config.yaml
dataset: "views of escape-time and Newton fractals"
fused_qkv: false
num_experts: 4
patch_size: [4, 4]
conv_stem: false
momentum: 0.95
steps: 13800
Rows from block 4, named by matrix and row number. Rows with one number belong to one neuron. Each number is 128 + 24 x the weight over its row's rms, rounded and kept within 0 to 255. All counts start at 0. Numbers have three digits each. After the name is the row's rms in percent of the matrix's.
# fc1: MLP up (model.blocks.4.mlp.fc1.weight, 768x192), inputs 0-63
# fc2: MLP down (model.blocks.4.mlp.fc2.weight, 192x768, transposed), outputs 0-63
fc1.206 110:117091132126119115130134149133094142084159144113152124150148115096111097167097143142116126148173100162182125153125100141116156091129142108146127083094112160197137113147104152110137126134118160
fc2.206 109:177123167138152086120075157117146151148157123093121140113154123148168128136138127098108101157132144167093133172135156115135140120143134124157116142068144098140174103137142133123137154086108138
fc1.207 096:121128107151177120137122098140124104142116107157094148107106122098099119124118115128138117149109129100119109136081108079107120110152073117159114102118169120098142127089160111115138118168122102
fc2.207 108:101137111113138131145101147155049112147148124127178147136131100143117129131150110128129127147138145101154121144152123152158076127144124144144130091148179090100085125151145122131139150109125141
fc1.208 101:117152140154115154111112090138103098132107126147159079138140126110117174125101109154119191132147156133155137161103109142135119117145100121126155139158105094106116093107151141149153151104156138
fc2.208 104:154139123105171130152137101142177117132110148127103131132121111143147135136124124128148124114153107120128135118115126137105106141120108094154108143145067104124107090150140167060190111126153100
fc1.209 096:119144100106144137092146131162083109164105097144144149086154114140142099077103151102113155144167146124112114120140104177123137133127140137110135167131158114128130083111093128129124113130163131
fc2.209 099:135118147104121175143124156122132126142143135113091085106145133123185104116140104150130167117063165117115107149126155107112106123103111096130133098118120130094136136126077102167129111143105149
fc1.210 093:128100124165121105100123137137140089159162117150124179116125180113118116139128138107117115118177113103170068164135114151149118130162120150125148088151187125130098088161136089119161173153125101
fc2.210 106:164119141095131107129152175130118156134140146157119131114151113108130124166111111152118129144149136155145137121108136176099177155098095140097111151113145138182075117103123161113164087140144140
fc1.211 106:115124114130079069145091103134148138174091105180171119161122119124102143153143141175167126155128155104133105127121128108089194136131158116116134168143138151110151121156153119132146125110148175
fc2.211 106:092138158126083126124152105101176127137161114121163138118166134118076103142088126135119134082084127146109112127150088138095118124119106113128126115112181090096156134141151121163132116122124061
fc1.212 099:113128100137157100140120129159138130151147121134145128106166122097133112144139108117111142086125136103128141142088113156159187157140143089062121085139106103143189123160138118129128102113129130
fc2.212 091:151129124139112109121124134103126152129116122124135101158099122139125133143147128147141164153143140143132081127126116153098124144096124137127102120107134111098109104112155131127107147117122116
fc1.213 099:143148146120104121119120093139113150148115143136129129076117139108141175092159139086140126114146135153121157103147144137106128118127110152131109183105097129110196159109150165101157116090123104
fc2.213 100:156139103126150162101100142153153095070137114132085070139109125110151116101130150124121122144112088124152133131142130128142141131178135144136118142114180120129122110155107115095107087113097146
fc1.214 107:140098145094132171116148164135147133137139080183133095150141127149120132087133132169150121119120128119117140128135153117136188154160108119091132106144179170130154137102141136138142086134147155
fc2.214 103:161107120150094121111131044127151133109117144119113080132118120139150157103129158132132120118148127119119108167136106128129136084101165156138108146100088116078100107149135175104124168057139134
fc1.215 100:139097155137093145102155104107124142125115150132148122124142124098137111112106126059152071135141145149173094145101129145139131129137150121140155132089135152151138132107210113117110106093139057
fc2.215 099:160144086174129136131127141150148136129125100153109158119120108132133130160130125117107130125173111111143152131173133083147169103171133139165062098119138122103085113078135104085129137100135108
fc1.216 097:120181137159126110104082102153135110172136113134121131103133182144082209143156127145132150103164118122125128132141135143140103102133147111135116152161142162166158146101141146132113153124146154
fc2.216 096:106105144112119133159146089128124161145155123113088141105146121121145175115173102121117107130091131144143135152137130131112113131144125137122090105090156134116127131123122161121132105105163165
fc1.217 104:140127176143128105125136115107100120105148092112131141165126107136114131113131158132106091113121148113176133121148140103116078087133091138110134115112157099069131148115105166177096144109142143
fc2.217 104:106114161106136109147152088106127121138126133189131125124143102140088139139103119142149120108079161112121130163139169110100142112128146086104099121129168119121175096157133147136070131108104120
fc1.218 092:097119135113147130153151128147119139114130126107158092131101122111124122163166142105150100154111162135106121135163138122143126146141113145115106129129125163108144092104072176125107095113152183
fc2.218 101:140128104163116102094112125105097104124118074122078115149166143116123147098092102113121144101151109136143097125101168089130117127107164122113162135144105105188158143115117126167117161118131124
fc1.219 104:117142122135139157144132121121114128116149101102197118174097134117137114111126086183134103102139131105110123155132129114123152110181133102098107119133094134136100125133125081131137142179140142
fc2.219 101:127147139132104098119146139114196095087089159080150116153136109123144120137137156177139097125108101155129098109167130146128140164143089129124186089138146149097095121114136126142156142157146153
fc1.220 098:139163139141170122109093115131081141108126124160174130105108097143114124128104137151144135140138133124062100145165126180128137141151140129145075135129137165135154140155099118144105133122137117
fc2.220 107:090098127129093084137133126138128123134135153091110166128107131113168122134115157133108130128151113135130157093171113107151111142162152083167112122142112127140103139102123143089159158111087139
fc1.221 087:108149116147139153107163165088134165099145111108120114102121137128133122164113127132144099130124128082129104124141121173144121130124125121116121094177154136178111128140096116121145110118120166
fc2.221 104:167126145102119111097139158142145130158123126135107125171150155176163117126133097081129149144131131144140150145179105141145140119093130160096099125103094137123122136176131128186177083085152065
fc1.222 100:131134126109071092137133169142108137114119152117161096118149164149165110090158109112150143162113149145116161136122141157132150098041125119090084109104125174107123138079141122164088147098125107
fc2.222 095:121144136110161122146149118133117139122141098128125134128096118143146098160123131139144140140151111109117118125095133110118109142165126160152096125115155100109100114102146128121106150133136127
fc1.223 100:099097154140109128148146116100105171118121130113167124083142158092148159117116097130105106148131121158117105127119151120112159156104125157156133088124079120108120106132157142098139092109151126
fc2.223 099:137120109128084109095100157170137115110159166146128110162120125135164111142162123137148176101154126110135069120111108151133127117127118098130088156160118100130092106126120154107165153145083169
fc1.224 094:117122192119092137136147106105126092134130124132117109109141121158124166132131138103125167124130145131134134142112123138142112134116143146111105104119118136111085114133111117107179135062113161
fc2.224 104:139130156133117146125123132148129122159100112121118141156104132115137153138097126142131139161122122150133182112152164109116148113139169103098157079126112165167156127124117142147121084110133121
fc1.225 095:107107097101129085113150121111111121167121131175088117121138118119098139147165129164113127145095137119163168119101094144115130117134137138132139132103159117088108126187176137162136105134166152
fc2.225 104:107152081148145127165087130137097143148109134139100130179174140117111077144142131158135166095133080121109052110121119122119159136108114158125131120105139128148094150147131142135111142130116086
fc1.226 099:126146140186134145080145134163120141146158122107143098098121136171116130120116138111132063130121158107163077077126124115128120120102124181124164138136126180111123159097099132110162112138117167
fc2.226 101:148143188150183119143118068169139146149094141093117096115133138155104134126160098163142109104110086154102126098113134103149115128132093114103133104143126117104156153159087099119101168142114150
fc1.227 095:128121158139141111137141110141128104154156094134093133150106100117113124111123146122129105138128119122139076080114157161099124146168128141140084120139139124139081139134113115101087101161114126
fc2.227 104:098138121160163086108111107177146092145146117109101108088134144159131123123127134139132131139146113100123136084115153126128122130092157116141135158135148156148088126135183108091086130144139156
fc1.228 095:118111114147104102172176151066080136154122146128109132125150131138116092035129125105147138139120158157122160136117149110097118105108106167153119106151149106131161092095110101123119114159108128
fc2.228 095:158146133154124092105119175153089103101065135174129104167122150123138133095116145140119090140092132128119112116112130107118158152153129096124089090128141129162135155113119145124105144151114110
fc1.229 096:150126157115146104146144121124120137156142124156160122097112097144151144088118174146132088158118076126113075100122169069131107155130098164163148144099159099119074129082161112109112141162125125
fc2.229 096:129108088139151170140147140140138142134155114151113086156123111100122134160143102149118095174105131096128136136114146083113121167115153108132128121102125147095093154147181154140100109110120168
fc1.230 098:136101183116121073107140140144124162125128137156151127130144097109091155121128137089148112121109121152151122113096114161116104138131144128151143101141130135118163116133133131135121113146118127
fc2.230 106:120167103112122190133120138150140104128128112134117117123100148121102168086106103145115161127144114161158096140132119142152080130088098144152142145139127122110039124126141126154095157168101156
fc1.231 099:107108116109137147079123123117139139133129167105110180117114130093106130130127145129150165103115127097149143124137167140128127109110129131141128125157144149109109116124148129095134113142168115
fc2.231 101:146148101100123136092131137166127099120147119123105122138146153158130134117133089134110090108102133114103099140161143128106073135129150129111142108090123106112124152115119142146162164097169141
fc1.232 098:111149115083156135091134102151129098127167129149136171120134069139099118088126136179108139106136116149103104110167130128104145132145122130124132119130114122137093102123091120108093145121141103
fc2.232 094:138123133117147114149091140180182102134148149125104119107144142100170193137172135116160159130125109136162110123154119102100106110131145167090127101163125191097124130139154111157146158133133117
fc1.233 093:137144101159157125124125108162104153148176180159124187118123140121158119168100097165139121154149113147117127122153161161141099140146145119103081064132125133098140139099135130088161126134109172
fc2.233 095:129153107174135131154129096130133131122123155113190134116133116155136142159112162102148118120167094099161138120111128157154115153126141149122118171084099155105092112110155119081109124133131146
fc1.234 099:124103161140140135140087114113165150143157146122128117111094129164142102135127144088097123126130124137156143141153132137098094102130136129140141089087181154090125145170137149122143127146161142
fc2.234 092:130148142098075148101129171109141089099127169165128109110142115111119118117102119132124107132109170092119135098103103132094170104094103118151136117143128111143108159126141119124162148091157111
fc1.235 100:128147147120107151226147090114181162135135122109140111090132128162144153129093155111097115107147134119098136124138117082142152127130118114133128147160105104147117098162132159135115139158116146
fc2.235 106:151072144165134156119106112079132120128156118107134123143111135163181125130205071159105141152147128095156103123108108109161129144110125130120157132113114120124125130117113164113134112141157065
fc1.236 101:131101144117144145137105139141147126166116163152134173156152124143088143094144145126170114137104093070115137127169115090167131154126116093101111161140154144154095086136107116116118111111063114
fc2.236 100:158100132146109140144082177141146157172111146107147124111095149118138134143110135145126145120101150189176116129143147119137161087102106129157122124093118166172133100084119133141116119132123129
fc1.237 090:123160132107117146148131139145110133121178144157146150078140133116117133122109138082124131112154125132137154134113126173142129165113116113133144057099168139123096145175159111173130107097077114
fc2.237 091:108145147118144152131132110128155138114127141108134139145163125124181118102121107113095086129160076118087115124113132132128147110087127109131155148143125126125133094127127141098103162129170111
fc1.238 095:141144133119115100116107091132120113157150168138103118173135197130126150081057141101144097168121125191129136147057139121136157132164117143125120107105098161159108095124108112124145119138121135
fc2.238 100:155129157133112104099078129180119119142085071125135140111123168169161108132115115126137126132110131077109142163150140111168082122149122119142107117163158126126106145121144121122113122124144136
fc1.239 104:117115128109113144121096115162127116131161159106138158079136137154084128167104136162137109134124122177141155132144110140136120133150128112095086085117105115141152144125123132125166131144130145
fc2.239 090:162130126132114134150104103171149160098119114160133135150124168162120138127121139137118137119140118107118106130149108090126104193138110140130163146153120126113114178139124178156131142130092116
fc1.240 155:093131065146133108169150121109098151193109109109138122121157133113140070118145138144153096134131119080165124131106131130154118119108137124126139106118116100139139106139137121176157132173155151
fc2.240 133:111127145123127158185163135166112127144141102118143150116158121126129116133116153148135117097117159114143146148157107135156116103135102176113125135118140089133150139087135120116127113146116111
fc1.241 105:107134115126100127146127096154152089099137134197142099138126104114102158078137094115124146128181114129172094170106138153123142150112146081109151150112094126145136104147155172102116110105132138
fc2.241 105:118138101105144087121110111126139140142087153081064108103112101086128118162107130126115120119115139165141168109121081112107126100100133172133124101126145127128126137101149136104113134165115149
fc1.242 102:124076125115168111094128116112114135163112090102132162140152097112108125099124123125143150122118141142139141158103145164155134097126153152118118131149126099142125121112143094115107136139141057
fc2.242 099:142139128113147141121098158130114145117120117132099163142169109158136110172155101176104132135184152158142153146097117132151131140140111142118143171157111131138102121106141142180147135147153132
fc1.243 099:083118142127175112146115119135109152135094105131152130060128095134134072098141180152113103134158121091179134118134099151158108167143133140088113109141105144126128117094124153138084125154121143
fc2.243 097:137102146139108165137138133144135138127143140125114168137104113102143138114136120161115071104114175139128142076107142103129134105130130149136127129155129098112142087105130137171098132149140088
fc1.244 095:144112094146151108110106121142120177141132114134143122156138140131073166118113150133083161098137151106127121126097139097159147103106088139100075088194122110121112124115131117128123170123131122
fc2.244 102:115158128131165120138135117115110056130129118152126132115126105145150142159104119145069097110127140162139149163214103151154121108114123109127141176172164113123080121104132162097128133160125158
fc1.245 088:143130138135091062099094153144106159135153102163141114149176095081131093123120140127113146136113144151107143127124092133131127119161101118142152188090161135090084137148135167152173119166139132
fc2.245 103:090135126134120120132151130111124093135106122085113100101144165088128138127144127141143136145133108158169122116116094118143137148147152126084109059139112140144104131113112139149131156208151076
fc1.246 105:136100152153117157097118112141150124159157129138132178104128122080127117107105125116123121116166085159132106129135142107135124165151135066149123095108134146128141133110140166121090121130112144
fc2.246 093:128138130134110130149120098117090140152105136107126103132132155146097135129111133057131135097123144128117138113116175099110140099046097117127111126157170119137121157085105132138115161137105127
fc1.247 099:139134113101103094080114147103135147128121113102148115195138181139117163111145099189111135134154091130145148106128153171156140139103117131130147115084116118105118120131102100080156098134078125
fc2.247 096:104181147114115103120133127158120151164155137134141190123119144095134170181095085125089111122139141100108090099112122104113125086123137159127134159102085166136118111135131114109078197132178200
fc1.248 104:156145126129100151102066121134118090158105121134153201118124121130121118165128159117149098145141076122165089138140117120101084160118124163145106088145115087123117113165141109132146082107127144
fc2.248 101:103108114113138135141164156119172129135142148062123136098134084114146146152106090099112148134171155073135137112066129087091102109145118149106121146125109122085144133115099142119120182143126133
fc1.249 106:123138081141091112140107129140162160152115183143114137059148173108120130081156105124093129147094153168133136172125155117146106106112094126142106156129125119138126135135139127139162083155133132
fc2.249 099:148110123163158156138157108121109122125111123087157117131143158150113124159146133119162198155119146113156130139127125142097114124102101142119117095162121160128099129109122126109095096136132083
fc1.250 099:126089123098129100114104091131169155127156160096163149106084094138125148146167129127129130160113169110141076112122072131134109127118123119118120120147106122111101145132130124115092151157107193
fc2.250 101:135107130129142136118149146134135115140107118120141161138096144128099068157104112126105135118111119127122085126074128131116131120148116087139111153131181105121131145082107149105132165111140106
fc1.251 102:145171103109178100134134123127144118143159146153164156127120099145110123127134157157140117144110122120141168113139103159099091117132119158138115098132123158131118121141165087163140138156191153
fc2.251 100:097105102126166101108123127121107102131098115134129132162173118115141139117150135108090158124163139104094099119126110125085137109167117114115155130140175151120138087089143126127142096141114165
fc1.252 098:140157129150200124134132116136107144144120113109140100159129096108123144093124157138093116128095146146096143124118143160105150134096088099107181143096150166083145136135136121115124105115141123
fc2.252 100:153094094186084103120138149130134159139087065117151113117091098129141135108146137105129133126132115126176139132145100131133111168120146143133119120139089125136125095115111163161124131155171134
fc1.253 096:117125118099111132118159162089081130136155124109156080093128143114125109099134129129106148121096151146107153167096133171126116152145132128081138122102154207121194135100135135107129170117112134
fc2.253 095:124106121132162103144175143095157122169142129104123106109115166132115123177106180142145115105173123162133124147104121121128146133139107107165130125142141132115141141138101112138190139123150159
fc1.254 098:125133152130118122127142128083147166097128132137140114175108152143144173127135147199107157128111105108083151098108116090114085169146169120134120114119095121131126057129144148169135167114130157
fc2.254 088:122089129178104141126135135112117104141137130143127085146140121108117122140154110129154152125165101111152113113114149113139156160139132087110119140133154115157170099135156132108126137152134115
fc1.255 100:088146116129151117086120154109080139162135112153134141081099107113158103113151147110121137120129077117093136116117131133156154136128203144122148130050163154115117118135167096172113106125136110
fc2.255 106:135157135158130168140089125107148119150157145129126140142139120143119128109098138145174144083101136173162134105114156108162109124142086134081088098121117119120114152120099150094125164141116126
fc1.256 094:140149125124101136149143123102134153128173175132133120091139154145123108121133092148115178137097119119117134141085134170136137124100121117129120154124150149107098091130141132057133122128105138
fc2.256 101:099117136079111173125101144108163141142158105095146131105145128151113108111144139105110091101155129134110132122127110120119087187091144130075144166122105157131165118132177109107107178136126095
fc1.257 102:086107139144122117082148142135092097131134118103127119116146152123117136127138151104115073097201155151151120113121113125152135159146142150122114157119118118110110085166128105098068119138109181
fc2.257 102:164088156095107126131121136130106129127130106116154088123111103069120093144127105120142154109118117129106115122130121109087103139137155126091173123119135080079118121125176123104159124172115094
fc1.258 105:143144086109122106091165128104114141131159118127134153148145084123157146125130111113091123156136120134132088110145148137156076105136126110126117160143142102107079117138135105128105166148156148
fc2.258 108:153108127125108162155142166110092150129136123120103110163145111175115075131155190112098139090103136172114143151135120112098118146117109075147165139119124173157127155118119156141182131154141153
fc1.259 097:138111161155135130152153147121136095121087133126128133157143140124120080125107120152076140125157148122116080139147104138078092128128151110158073094111150111096129137107118134174167131149110125
fc2.259 098:089165167149116131080159134159148087149143150124135071136128143118102167117164111142158142125124121189154105134172107135141114095130121124133139119107120139173120121099150108144143145123137079
fc1.260 097:180134132166131116147155145105107150149120111113163090133168154131127125160110117101142158130154107122095129117148143154144169120136110165097115175114117133137120129111119147139147111128117155
fc2.260 091:089142109111105126109130110131164157139143108076125153124146128096152138081182131155102096149113110135144137124161100148123124142117115113122136110138122155144134155144141167115194148131142126
fc1.261 098:118192112140157129153149072137137116148147079157132114154115141085117166116133123132130116096114148114127116158095153115100135157138123139141100127148141122142145132118125147109120130137104142
fc2.261 105:117100096180128114111102152179128137117104131105128117117167140157115155133139094107111128154164069124195094140115126148091147143147116128119174141091125142103168092090089116114098101162101097
fc1.262 091:140120140141138116118117089149112133125147116140113154114141085126138133129111112177084158122118090085096114130130090161148126121097112090126126133141118173144134080152150149113106121088135130
fc2.262 106:095109122093095148142153100162113126140125133149077146130152121077108141134129128160127112129118159143107043126093133159135137146146136100151117141122105165128105124143124093121091137131144131
fc1.263 101:100089118151123108137114106150131122148128171162103109143090137162076070125104127151148093133129155131138094157080131115140134101112124124149137159181127168176121152146080175105100137113139132
fc2.263 102:156159102100137124121133132136148145087140144154137117110175151091134107154094146123117116131085179130117148077173134112131161122124154163120128125131118135108140168127104146120147110129128061
fc1.264 093:136121161131088101095129105148080191154135148146137110101115117123114120136136124117131144181129130122108135135120104113127137108109107116172124081156093109143105163117127119149136166145098098
fc2.264 101:135146084095176167120109116092159136152121116148157136144142149121144127123158162127111109122085137141124132151111120149148114105136117129160134131114146125108122093126135088109071142134157165
fc1.265 096:096144130115155107089132097121146144135154087141085164122144115084116113144118104152164129168142159156160127133133171150120155135098104146077109137126132135156134096113089184147094138105160118
fc2.265 102:115142123129079135123142139089113085175108123113150162106079108126124120138130146128131154077135080105139159143142144123140136101140134132138087096134118101130109137101109157077126130130149156
fc1.266 097:146145103129118092088123163141092162147136114099154115117078093105109130157117180108133141148125129126133125119062130139117104129127143128137088143127091136159109138091160152164138112121115121
fc2.266 095:109098147161149130147147130123109155112155145126116178175147130115112086160139132116124120117088119159082156129125148136155160101099110116139129132133147160095156130109106095144163163132120135
fc1.267 113:115134095127115091129148165163086126122144093108130080126103082136136124152082121120180102109150106115116124136156114120086144115155116110112142090138113123125120139165080166163140135118086145
fc2.267 105:125098105132136106138150116108119150134091107100103185135118162131148160132146111144159098116115107122165145103138118115089114085089161137138109112145107081136189128122133075094158113126055108
fc1.268 095:126135166111146145084114122114100177145139105140128123095172136151122181097133136110126118136158109100124144167121129143103143135152127165162140123135141126091126136114115117124122153090134114
fc2.268 095:148136137142128155080156097107164161126085146120136110128081102120052143123079128169107130129133121144165144120095135118167180146098144127120132128126141108184138104075109150101111139123150087
fc1.269 100:064087163147115097133124157136150122165133123110140150141117144118147096162142142110131129159113103140126139108115124150093149122145155145083121184132144089065104143130153150114149085175147079
fc2.269 101:164081109125091110105106112133090099143119154148104119116130114159173126117127094110117121136120134159091130122126116091169122156114158123119141108131106099167126094118158168142132160160116158
fc1.270 096:165140105131092144144108156138081108165143114105130127090131138129112111149157107123166071093174130146163126143141167146129102150168098098126135170112119123111124117136104155098114114146131155
fc2.270 109:128144092122117122122169096161137070107126151178122119187108130103089164100141136082139145165108143138124139134096173151143133113141103132138139116156140079116119149112100152113145113138076149
fc1.271 106:142089142107147086122173114118150180151181129125135115105117141067135120131148103128127132120089090085142096073097134134117137104103105112129157097148146115152128140115097125157056166157171125
fc2.271 108:108135120124097144105146165186127117138110119135114109153179146112100119144126082094140125126138172115103093107133087145103139135110105156113090097163132136080112160124136080102101132192142137
fc1.272 092:149131126120115196118126119148083098145151140100133115119162158138167166115109086100170105093171143141162073122136131152131117103132132109118164150123120120145100110141104134092090106098130174
fc2.272 094:111128139127112126102138113133137140104108131135135108141114121095086105102143126062104142133137171134103124114140147162138127122094141131152139132143097131142155156083116099114148118125149097
fc1.273 111:126116156160122109132093143094121149123127112143137136124114139149084135117122105131098128133133160142203152120094129132141158110131099143136143133131131127142102160123096109129129125140108112
fc2.273 103:108109167128151165105168161092099151169096130123117135095136098140121123116098121092136143123154126123101080129150108140074122118094097149123117131149141140122139105124093104122144133075151130
fc1.274 121:118103140120130115133116107148142144131147134154124129137148116144144173129149116122155128131122148144125127141203096095109131128119160143124136121111125131149097151147126150107095075136121138
fc2.274 120:125115114147144118113130198116115149149133154111125159167128144129075167130121115152155137084139138164150094157160153194144114133130148164092137132173103143085164163165118135089121127097115144
fc1.275 107:086131113070168123115134153132107169130135091078185144131134141136148114082130162153128095144149129173113147148159155133107134147098138164141098079060128130098130140126112128123134128105147087
fc2.275 097:149151085133096192129098141137076142114183094112112144158181149118130137128127140128164162096117164158068125130165104126151126139136086134148113094149167112172114110140124135138092124104151131
fc1.276 090:168145093147088112142124124151136115142141092150175143120138104133162154151145169153139097101125151121124136151162112152129120122108083114119092115110091145130136145160113138084156105125146162
fc2.276 095:104081108167085144117141107116118158134085149121079149086114092135130164148157093123132109124124087077123052111129122126113136129133109106129168091093099115128120124107160123148087176155116103
fc1.277 095:113132121110122165075123142166121066147168087119117139101144111106146099155106142126085108168138164154124130142125136162121160138087126091120104140140163150104123128118091130148108110149173163
fc2.277 099:117124133090107157091129100115082167108092129128126138125170134140146114131156182140135132124137117133119094095140093119088180106096166124134095165152150148115137133138103148124107142196086158
fc1.278 090:120150133122168137112143143105149127143112123130129122108124157089126130108137129141129150147116170139110106084127137145107138093112124112108132161129090162168154158089165103097092141084117113
fc2.278 101:120128138145129106121111142154100151125104170133137111106120082136110127106130103145123128150148102132126093128086158136139191146167140150124090104090137106103112128129137152136063115137093112
fc1.279 099:153111148160152160139144114166118162129165105144111109075179102133133147133129145146170161127137140116174153132144156113090115111129113161095140158119134159087133119126111126106177119151110093
fc2.279 100:113140107151127116090127132133150096160169139135099126166148102163121116136153129107147139070169122107112130162160101130151126160135136107129167166115144161110116150120138171130129104123132118
fc1.280 104:131108105138149081097120114150104141150169103150106134111076108106104133110119151121114106121158131108102160120133161163114117128162121138089108070103132082179112129109109117142154162137146109
fc2.280 095:142149141118122092166111102152116081159173125115118115138127133120125115134139125110143081120119101103124115132078138142085123179129130132143134147136160127174140116162125146146104146117135151
fc1.281 094:089152110094146096124125143145139115129184102157082123106153194162105155126155152134118157154135140114113083104104139174153069150096138085102112138125133154132143125127109121140131158128134132
fc2.281 096:128117112099129100120119120137144077132128095130104116122139119162154136078183070132113147120137132111147116117132118149137165131117157092127136153145112130151139106171113136117128136168124082
fc1.282 108:099145148107105114131063103117093134149154136191137148079151115126149131154126123109133126132155111091110133107113131125151132175089142137125097140062128152140115170106146156141098125104120159
fc2.282 099:115120119176104146098126110118135106121135136145101153095128096129150143090152152116107200098126140131162119109172102123120079101113132121088110098165132122109105154173104135142150101142145117
fc1.283 110:136149099121120151120158162125167115163115089174130080133119129114140164117173081111125096158141130115139099123126121112144108176119128100141120147112070133113139153113088123142154092162163107
fc2.283 097:106091149093082103123123143123115162138146153133134090118151146156127133105145152157158128143112114110129142103107137121181099117090131174066107114178136101143145171132077102104137109076140142
fc1.284 093:129178138143111180088112100093109137162150107140091103166129121139115102154138171126113125118157133136101154167135133130146136087116140160113142130125166147124092107149136107081107122112159089
fc2.284 095:136158141182177115152156150127129136095149188148135104130145127115128129107125106177133101120126163142098146127147127102131121144163081146088148156152148133117177085120096144106159106151108164
fc1.285 090:155092091110144088164141124111142092113133149093146099084111127142095138138177145107093110137094168145118117128139145178124167104139123179086113134081126124102166112138113140113122119125107113
fc2.285 100:150075111135109120156093108127126091130122158131160134094143096139137136109125110131136154188142112130109134161138136166100145167162120110123138141131112171108149170147169166075113144140154132
fc1.286 096:157126120127132137114141123070109115152129131129171161160166142096122157144092093089137121125163166119150100126146104145137113109093188128111105124128130108088132125137139134124147123147155149
fc2.286 096:108151133138145151149088108167120147141084096142073118097132120122166131126143137099142121153148162112135137139155089148101142164128163129166106177118095116135154130086130125139140167169137146
fc1.287 095:138101107168130121149162095137155133111167168106135133125111134114109138106141133115136111149063113093075138150135140106098137083099121171129165117112150141192118118155112162152145100116110141
fc2.287 090:136125153173142119165145129159142133121111104091125088070141159110102136109127143129100131130118157144133127144121153166159157179154134109153102119130124142153137164127106098125142077121133131
fc1.288 108:102104124121159066113114160132100138176115148155151172116152113115148127140106140120168131113104113113151139111116091110123094121131140079158159143106160101117133131141168101126168129146144152
fc2.288 102:108128106092112114111163146111159142172089147112152146125146081126174087077122110134123173144147095110144133122130127139131158162119142089122165118128095084140086100099103120110165157112145099
fc1.289 107:113114114124119129111160114146160144134141142148131134126155154102105148110083157138124098136178111086100091132153094155126133169131157183123136162137101129098130138123169182142136129107133136
fc2.289 100:118139136143144174176146161117092122126140110121137149115102112147126106128108140139152116117117120085090131116095086159154116162125137138081152117149147113115176104156139134110096102109136110
fc1.290 096:168128134100120120140146166084081171178152150121155144088160147153165132096135161134150151127106149130101107140114103113132128098150138138142100103129166152118139155093117144143132207170123143
fc2.290 094:097110123147148129123146115117100104115092124127145177123118126128109151151136160150140143083102134095121152124127136100106160159121111101135155097085152083154125177105101184165115184134183148
fc1.291 091:068194128116125109139144162121163102156142137128131139160151137102155125140124168099152139116139120125126118145149132115129148115164102116139122138151171178086131127138136131128142119146129118
fc2.291 103:182107132093169116108121131152113146140123107175121126148133117114102131158114117082112091147119128093111169119129156089122141145145123131137097118115185142152129110086125146079138165148122136
fc1.292 101:150102101117090150044123162107133125106141157178127124126096118116076099120110135090166102176088129148128141173096091127105089183151132151101133116122125101135140133156085158173140114146135142
fc2.292 085:086150110142128178149199199077171123130143162136169090107134140137126158142107122122114107114134142088138143112147080137153135092155139136118130117123170149121137192085125122144139129155118133
fc1.293 100:085147103144130088107100127118119163148145155108159118137157156118115131112153138083132122141110147151124141096140172140100125147083113104134106084136137151123138112130134129118149150131096125
fc2.293 094:134103088079126110125131138129168110137139139078151103098118134158152132118104077138134143124133165161091135100103114158098127162129106094170140178173130147133120124128155150149109126131090140
fc1.294 102:136119120081110104147103196116128174157125122143105116146104149123116143129139143140108129138100124115102083176170078113126151119138123098131086137158091106121122102122144101135123131122122155
fc2.294 104:147121115093099109145123116113114115111094131156127155109091138129109088131132146125111113112149172153100133131132176107126114126169136164145146095124068137149133111159112138152130108133145107
fc1.295 100:111119152127103109136101138122145167123148168116140148091100107140136110130141118092119098143144166142151082117103174111131113169094069126089144095127138117131105120110147119141101124103096140
fc2.295 097:185102122133100133119092124136128062125113134138110125150158061106126132130084120148116130103139116127121118147158188168129157151173128118176146117126102079100124116179155128095127146148124124
fc1.296 089:096133098124115156150078140147069146172121154088138145184120120126131127103129152168138113128115121136131115133162152143114090124104129114126171140187101121145123165155112128131083090118150162
fc2.296 101:143126117143133137094150120085110165146110146181088095155105102121163125125118164137153139139089120111148147116128121132183151135139112130094128110115112109101145074124174132123136154171117136
fc1.297 089:122105122202165126139130116101145159146143105125131153187130099097093100142133148134104144136121114136129168107160138123164143185129073148096112126162169181099121203113123120097120135123110155
fc2.297 095:137112126149111118122150106092110101112090116176123169134146092131182154119145110123124138117151142157117113130135152119108121134121111102168141109166093129115137117163081141104163139146143173
fc1.298 096:124137192121107100107113120094110140126095117126140084108102081108138141065103133126119166113130124103145100131113159138111173119153130121094128120150107101106116130127114139114186151136122111
fc2.298 094:123115128172112159111108122149105178077160068093092127131104133116155150102084098093120115121110114121140148132100109129150089083100166135145128116162160145119113131101145160139139142180101085
fc1.299 108:140152211140131138086138084115108130123109105121168119101145098117106108131126127127163099127136173121144189160142137135148142118123168134154130155108092115110119134124134150102129132141143154
fc2.299 098:165092112124139112129148132103138142132141137103113169157143132167150108096126080171120125180148098137120135125116123129092094169110125099164158131114135146120117120108123133091131153049104119
fc1.300 100:129149133093115101131144129107105136132180106131201121113151136161112126126157107135144124141133159120126129124158162158097154130122157126175111133130112118097118146129171124135130124146138075
fc2.300 106:116148135113142109180155139093106131164136168105082131111137095158142119113108120132105107134100118135108138112154132130169124144126091109119147112116148138128144170101110111130144171136110123
fc1.301 103:129132122105080092112156115126098115131112131163137080151126117143124128135139091114153093115107121090131103121132177131169145148155088152067138100095127136117109136118122164115155123109181170
fc2.301 099:159132133155152095144175071110129151113130150124110090099138122166135160136104151147104087092186152138147156095125141118104158139120153142099104107155152097098144121099177086123126162128130085
fc1.302 092:118138063091121167129163118129121120149107076162156164119116142130123147126122118158133086151124135126108115156155124133144126152110125123110133131128126146157127137169115139167150123132104196
fc2.302 105:116110111170179116126101111116147098141168138115172108114094155105106136109168081089162123145167095156152073188154157116156112128138139118149166149140113104144136122163091101141137156104114107
fc1.303 101:123132155152138115116111155135121129155116171161124113095135178132116147091185145121142117147152126083099151128139132158124127141143134146153094163152155100135134093124130163147144124115122132
fc2.303 098:092161107115127107148119102149132127124072145159091177184140099132151116126151127122076123185138145111126147120147119127155113122145095141174139148122140139159164117106133118159107098130188147